python train.py --loss="softmax" --encoder_norm="batchnorm" --text_encoder_causal=false --text_encoder_fused_qkv=true
Rows from block 20 of the image encoder of a small contrastive image-text model, named by matrix and row number. Each number is 128 + 32 x the weight over its row's rms, rounded and kept within 0 to 255. All counts start at 0. Numbers have three digits each. After the name is the row's rms in percent of the matrix's.
After each channel's rows are labels from the 100 images, of 14976, where the channel reaches its highest value: "patch colour" is the nearest of a few named colours to the mean colour under the peak. Only what is clearly more common there than usual is listed. The data: close-ups of made-up surfaces with and without defects.
# conv1: bottleneck pointwise conv (encoder.blocks.22.conv1.weight, 128x256x1x1), inputs 128-255

conv1.96 114:110149161171117074126120163139135196124155095145094125135125084098117155100164100150122075182122101129155105100106152119155144112126131178101085160109163150093114103084113120128099159138160126108113181070116145124141130142131108169154048127114113134113154083093141117120129110214098060142150150112149134149209115086165145137074185071160070108144100092184086110151051106119145137081160
patch colour: pink

conv1.119 102:177136186125045149169116107177151043089098107101136153152075160013118135122137160131110135121108086045108119139094077161160128124117127144155131120123134156114086134138161137115143122111169107189121048139138165059127147150084111147089122118116121131088121137136124125143129146085101103157140104108172115085090137179097128085120136111124085149124069145120086090113068079142138142131129
patch colour: pink

conv1.110 085:095171155102077096113070147127104121121120143159140108114129121062160162108132152136099115101095077089165124151057120127157071102155125137162123118116131168114109158096124136194127093062187084136083072177150122114099110069128098157142144087162072138143143153153110110103131142074136136169141120072137102129102078175103085095107118140150111108155054134144127077095137161111108136182134
patch colour: white

conv1.107 100:090114100108143081146078101052148147108159107093146088112081121152119127089125139120089119132108113107134147115091111128115075122145140060118127145130138117127101148149113112073151114078144115125102105139133084166155167164177143149149165128128115128195084073151158132170130101111121155109126156147170113088113095107165063085124133097074155107079128122108128109112042109106157165065086
patch colour: brown

conv1.83 095:109113099065107106144073131150148166118122130112061104155099176141126122124099108108132075119157041161161086155132120138110098086134165096167153133097113113106060119128132080091125092117154101101141123126081154125140147102125133132164141199062081114179125139157112083154127102069093130137185174101148192130077062116118116112110123118111129076165137132103126093122103075141105127120076
patch colour: grey

conv1.4 097:131135159140119022126137184165138101133105125161136133126173219082128128128201136104091059162110119162120118106119151120188132126131110155173149137091094109123059099052154096164097136134114157127150146176121111095164125167115090129159087094095129114140163137153164110139086116081131103132169153139112134125127108158172145101107177131169079144105116129127055096108061138112141128119142
patch colour: pink

conv1.17 076:126140110130126174113103175069089132087168131117110128095095101131148101100137160113110097124105089111065087082123083098126098085095095145144082132129064120168086123108081103176165200131145107125116114107123113116066128106135120090058060069137128128113145154099087089161133123067116136090128091101165109154113049150103056103075105119127124143072112082054136136121157114131110147133091
patch colour: green

conv1.36 092:105174161136097107128121169155147141131142109122138196097150163051122098060154087165098077133143135118100097122135146154111101130072151119143116115106097168077058133027118155143159151105117085122128126167132095132128133121143103116142107116123127195119155143125154090150059156092144113154149100148146112134114118170105153159096150129139187131127152110142049093078101130101109147164148
patch colour: brown

conv1.82 089:125143131100090122085090103136153136157104107130085121119135107112095108102105035134084029169105116118105112081129104149144084120089129139119063133116144136132055118126075010146071187105098135166138105126137132090128100084111124137130120034103131101086132147118117098059106157159076125140093122143149112131129065134124161114104120106134118087116068077100128098154151130090164106087093
patch colour: green

conv1.16 097:113055147120116170103093117173153103127169130078131103125140127122088165103091086099068145089125152150106130120102081190126118093167059124125153108134165144174139117135139077133092159138205123159141135115125124063112096128090123175135099142161123151082141122089033118104108109108191151108072129103017079203120147111161155113131154104079202125140130149095114125098157161124059153128107
patch colour: pink

conv1.65 097:079095140156129128131120110098133152093125063121103098138064124163097129166147150125139165107093185110134104133088164133106142136140149122115151143092153137095116106126128133118152053109133079120074152107158115141177186121111142130140109179151144116168106132157169184170124142138123124176182161154110167112134146072146118122093132148105161169150112162101063116140071118219165139154136
patch colour: grey

conv1.42 102:144141118099061060133171138095165193173121152103120086148122139062075087108099116131075053176109123120105050108112105136119144119125098159149096154097152119090125101114116078080141131099085060144170092129115133080084120045096153131130091099104119085106142128118123142069126113230088099111102081130147116126162130194139134129116097107150051096121143125189174101113122090142114120122157
patch colour: pink

conv1.99 112:192112114105152054138143147135171158106139122077120044133171131137073152106105065140139088187113138161118032076166139116102130098170091109152139169068144152149119126141140140092180141126112059107132192139118135190141100077106084137162088132133126151138072160188156106081127112146084142157117126077121159127159126099154130131062129085137090108113197064163124129132097063156151122112123
patch colour: grey

conv1.50 092:117175165133116128165085143188129089148124101098106138127160163079115178075116108130150105080111088089132156104127131177175083112117122191175093128185112153142146076116147130132105125158169146155152101174136135048161081156104128109121092099100124131085113158141146115134123133086083107142094142129112126170118076224093115160159144143170111102132054131129083107134112161083121102104150
patch colour: white

conv1.14 112:144107123116098107114142112135137156115147133077140059133172133126022162115074107156129136156082155143144113108102121126104147102131109152105152136157101121095169152177117154066091146115130114140160109131150068122114154082088124134160108091127104056149130127129120148114137111207050154142090096156104118139139102135155136104138095136095077082128114100129171118153102135154109148152233
patch colour: brown

conv1.75 097:128149161111068095144103128152137099138128130079087104114146153116160152171122153107158093156103149109109114104124139168209128109108094183179107101110122202123054140083098128165156124131167168108124094206130118120198132193126126166157102090111114114133145149156138116109114124107125112162126130120153103140097142115167155134103145135119061101141064148150054112126053180106156143102118
patch colour: pink

conv1.113 129:102112125136148088101161103098059106093116138128114121165146061163177091164129122132130180130100153120122087118083094120088122176120119049045116140108132126114126052108116142158169118156084147091160102040141137150126100095137141094087068147126140106084131091163140113096137134108097109163130042151136129159090100124168119102154123148136143159120084204138070116080120126124147117145130
patch colour: green

conv1.124 099:118168177117077102157098145171182112095108115147116139114107161057131150124161147136128112148098100125149109121074142174140095102152139144157121119115145138092126116132095124100092104094195179119134084212103096004142085177080109138143125144175116149122134145132120133156160147110073139124150122132119096130103094160123090127086149101141101070111074141144147128116071126097094172143144
patch colour: pink; white

conv1.109 096:116149143133048146099123135167162102143092136121139139139115145087108159145143127146120020145115076084108116113060105131155145176174110160180135155154133098118069156092059121123101196079084122154126104164120159099126118145119130157115140155108149117130160145143125101087162113122118122150134107126095116114142089183132082120075167110114089110139074168069105098099102164124175152128111
patch colour: green

conv1.71 076:071187102092060143135112147138087128132139158110137140048133177089136170092148111123080125136067183090067127105136085139096122123144124154121076076129146144110110120136124092145125121078118133118123219086097054102172149099070111157096091089108091117162138089117134088101067073112106144123170116067165101109164123100178188076084066081116158128060132090052124158099130160100120123153141
patch colour: brown

conv1.26 105:142075124136142120097114095088177147116152151038148100134181143175107120126068114134112154173136102151132060062143120099108130102149115121123121168098110122092116106173093115052154120105117144124110121080104103121106146096115138125162126099147146090143140141201128120081105148179056152143108097127105122197120108121122109117133091113100041108116155120126183123111132151138125159107170
patch colour: brown

conv1.30 128:086128126108114108063144127141119096044110197132146104151148077112126136144108112122115127115147143118143108163096118134058130165170113071101096130147109117131096127090134144157105100149043162151155089145101179167077130108123127102058084154197119098104113104095135134110179148112125120128108077135108098141094150153136168120124139133134102169089111142116124130098180144114119123130104
patch colour: green

conv1.92 091:089092109129179143140157112109150171057165141193112101111084091134156072115155134167133172105072149094117071084108138151114162127137116150157119139129160122101115075138105128109119119158118111099129141053153119126184113085180221123085084110155110093143111115169171139172099166154132142128109050204139100112108112110104096122154133172072130174087172151168100138055049092134205158146133
patch colour: grey

conv1.52 094:137121144100062162060126108117159145157111167125119103132132029103120155087137100100115137128179112157118145087132135143162106085159117126069116135152106139162094137046162119154149161080163145115079147043112100104145110144087153130179095133064135155083116150147168101148111117154171104161145134086036117121135089140158087107098113120140180100168110109070073064184152106088078127116163
patch colour: pink

conv1.79 094:128139155133155116099158150134137112148167109142236089066154070094164154113136115122087091118109092179124135141092126164116121124114132121173153138185056149106144140117226177198094145126091142161124095137107112205115132123147116085118113087196115131051146152118080126114124169138112160115156121127061135193166193181147172118159159116137150195148139108111124087117171140097130112185084
patch colour: green

conv1.122 122:220118138121091165173111143147132196110128127035111054146183178118076094117049106145122164157129126104129102104105108135121188110127110155136134172190128146063092134078125149057106126155122111171124141167120136112116098082102144117123132114127130103118114157140128133065104126190056158136091108084127126104161135117138167155189113120117056134148104127146066107169113074130094146131156
patch colour: grey

conv1.27 097:137147149147069152143104108149134116152179128166109145061138198104102124061136119133135121133092116100114130072173146121132160075081106179125110119070109171129135129153142095156129132071162160146091178160078072068137087126091089098120150066051083132100143130142179136140028159160126101133084141123182107121132109111091118169092165124157138086120163102154161107149071168069150124115158
patch colour: white

conv1.60 088:107141135114059039138091167156114104136141082131126145143109171024138133151118147102079091145118109075159146113071089114098125122116128178169051104108102140069118139142076118096103143140145183156149082171131183079101109095117091114130103106105180159079148111166086164070137123100100130124149102120145095123093078157145107182107152139132065157080090064101099101109119140165162128082165
patch colour: pink; white

conv1.43 088:111158135170068068108087091126165104114161135137102180087125166034112170144131142112059089114073095120158166160103145092187117125117090134136133102100136149107151089082167132101154141120122059113085050188115117116184183106125127125140130152126145148141055122146162153130112105123062092122157107116120152120109135106165080172032117116131107115123061100104110139143101109109091153093099
patch colour: grey

conv1.34 108:092135181145040072104136141094119085137126169103158068177144116073131146158052157123149097100129108137159158134102110182132115187152128087130095164100104132122142128080169088135088102154090090149139073149139178118094112102157093068073082134127100102110112097114063110097167117133083099112084111143095128169127102153139071071095120112134112127163060133044063127100191132074097114107120
patch colour: green

conv1.51 099:066161097111047142143136118096109097152153127136098088121116151106146119143104120148099102149124073144142124093081138149087184197076106165136080135108092139108152125089139066128109143147108083128115099134111113125072071127164112118084135050106152104070099126138105103136111128163131093123089121121068162158110157152112089106086079163109134106162035098089124116131096082083086106091082
patch colour: green

conv1.7 095:103161149116086104131138188176142068214090122139084135142137174086129109117151146082097041181115079133142137101114117151153122092106126187179082116090130122143090117084134121144092131115104161153111089175117097079181154137107182103150101082034138157132138162139129103127065121061130124163127139067145120159158081164159138172096178162131101116150084122107103083140097118100142050081133
patch colour: white

conv1.118 107:137116108141109088135131067098118181153108132123151092122110089118118104098060152145128128129124104130135087105133114099114131113144104173122098136085110118085139133149123096081129161147101107149101133072072140133090094106096155094130100116125107122101116129097103146070093123209026195126085094142131136130155142078093122127188125153123052134148085100139203150086116172134105117059190
patch colour: brown

conv1.63 109:082068103137165090135122094147140141104115105128083090179095084141120134161132166091104086063188141096159125160109137046104168158176096100150138170112141075088145087114122100116134127168083098115153095141087174135107202124194171097094138176125157103125107066131123126107175053116102122126129133136160144129128084128105037092126117102127058083095095138097103139103127159154125105095121
patch colour: grey

conv1.74 113:125109074143193104157150104143134146104106093124136106119046105182126116169084084113163105130098170156122102131116139067040155125108130094147121142089117119120128079095148142119185086152103077092125152127087161173151143093138130115117130143160177103171082092175141170105120109064147105137152131124138131093086141074123158112103132081123115145125210130138099166097102098182165105111113
patch colour: pink

conv1.89 089:139115116150113082109106166177154069112105153097104159127092163121173125106092107189071108126123116107066098099080142131127120157151145160175159116145150144127106170070096130165151140157101159184113107174141093088130041110104114126124108084135144148099178151187108145094152150098087127117057086127139120156107188129142206151161160159130086176127142098070065066120070131057124117223137
patch colour: white

conv1.46 096:096188160099085146174062090151179130137130106148118136090107173070114142047117101119069070172084095130131144102139108136172119090062139125154132117135134127146102110117116081156121145080128147118055138177124105070169121131099092146163158145113095107154115111152140097154114114119152114145148144073140132163142039163119079124105165129165136078137107119118114114135102155076129132066119
patch colour: white

conv1.64 089:180088157153087143129101121152105146105067143155114152122140174149130101118140111110173093160143130122099081139204116120153103063110142174124108111156106146073163145107133113140122122093111144144170125113100163095123053169091089104108098077057105144115157147116094111115048155114070142151065117066129127141080095138082212123160091139114134118152124108147114096113169077101085148154125
patch colour: pink

conv1.22 108:145153103148126102148151142153098120159146112168197109172137092149142122162091075127109111099167162205131121159160141175077117155150131143128149154178132157142153127083212165169130156123099155168192144101121150182056117128120103087096100118194119122115119126125099144039135143100124143161117116117127146148107195162162247183140105135083154218151181143157119097150161143120112113169082
patch colour: grey

conv1.67 094:112145063097112081127099136097169126140091151134070155166095070139082111171113095135089127143112115123119122096132094129099119145084125133192121141133112106119166160149099123086097100122162060094032135147109131152120155098185117070145107135123142088195106123113080104107118108092142149132086107092096143116104062119127072096084099063117117071130114108115145163106124131175078131101142
patch colour: pink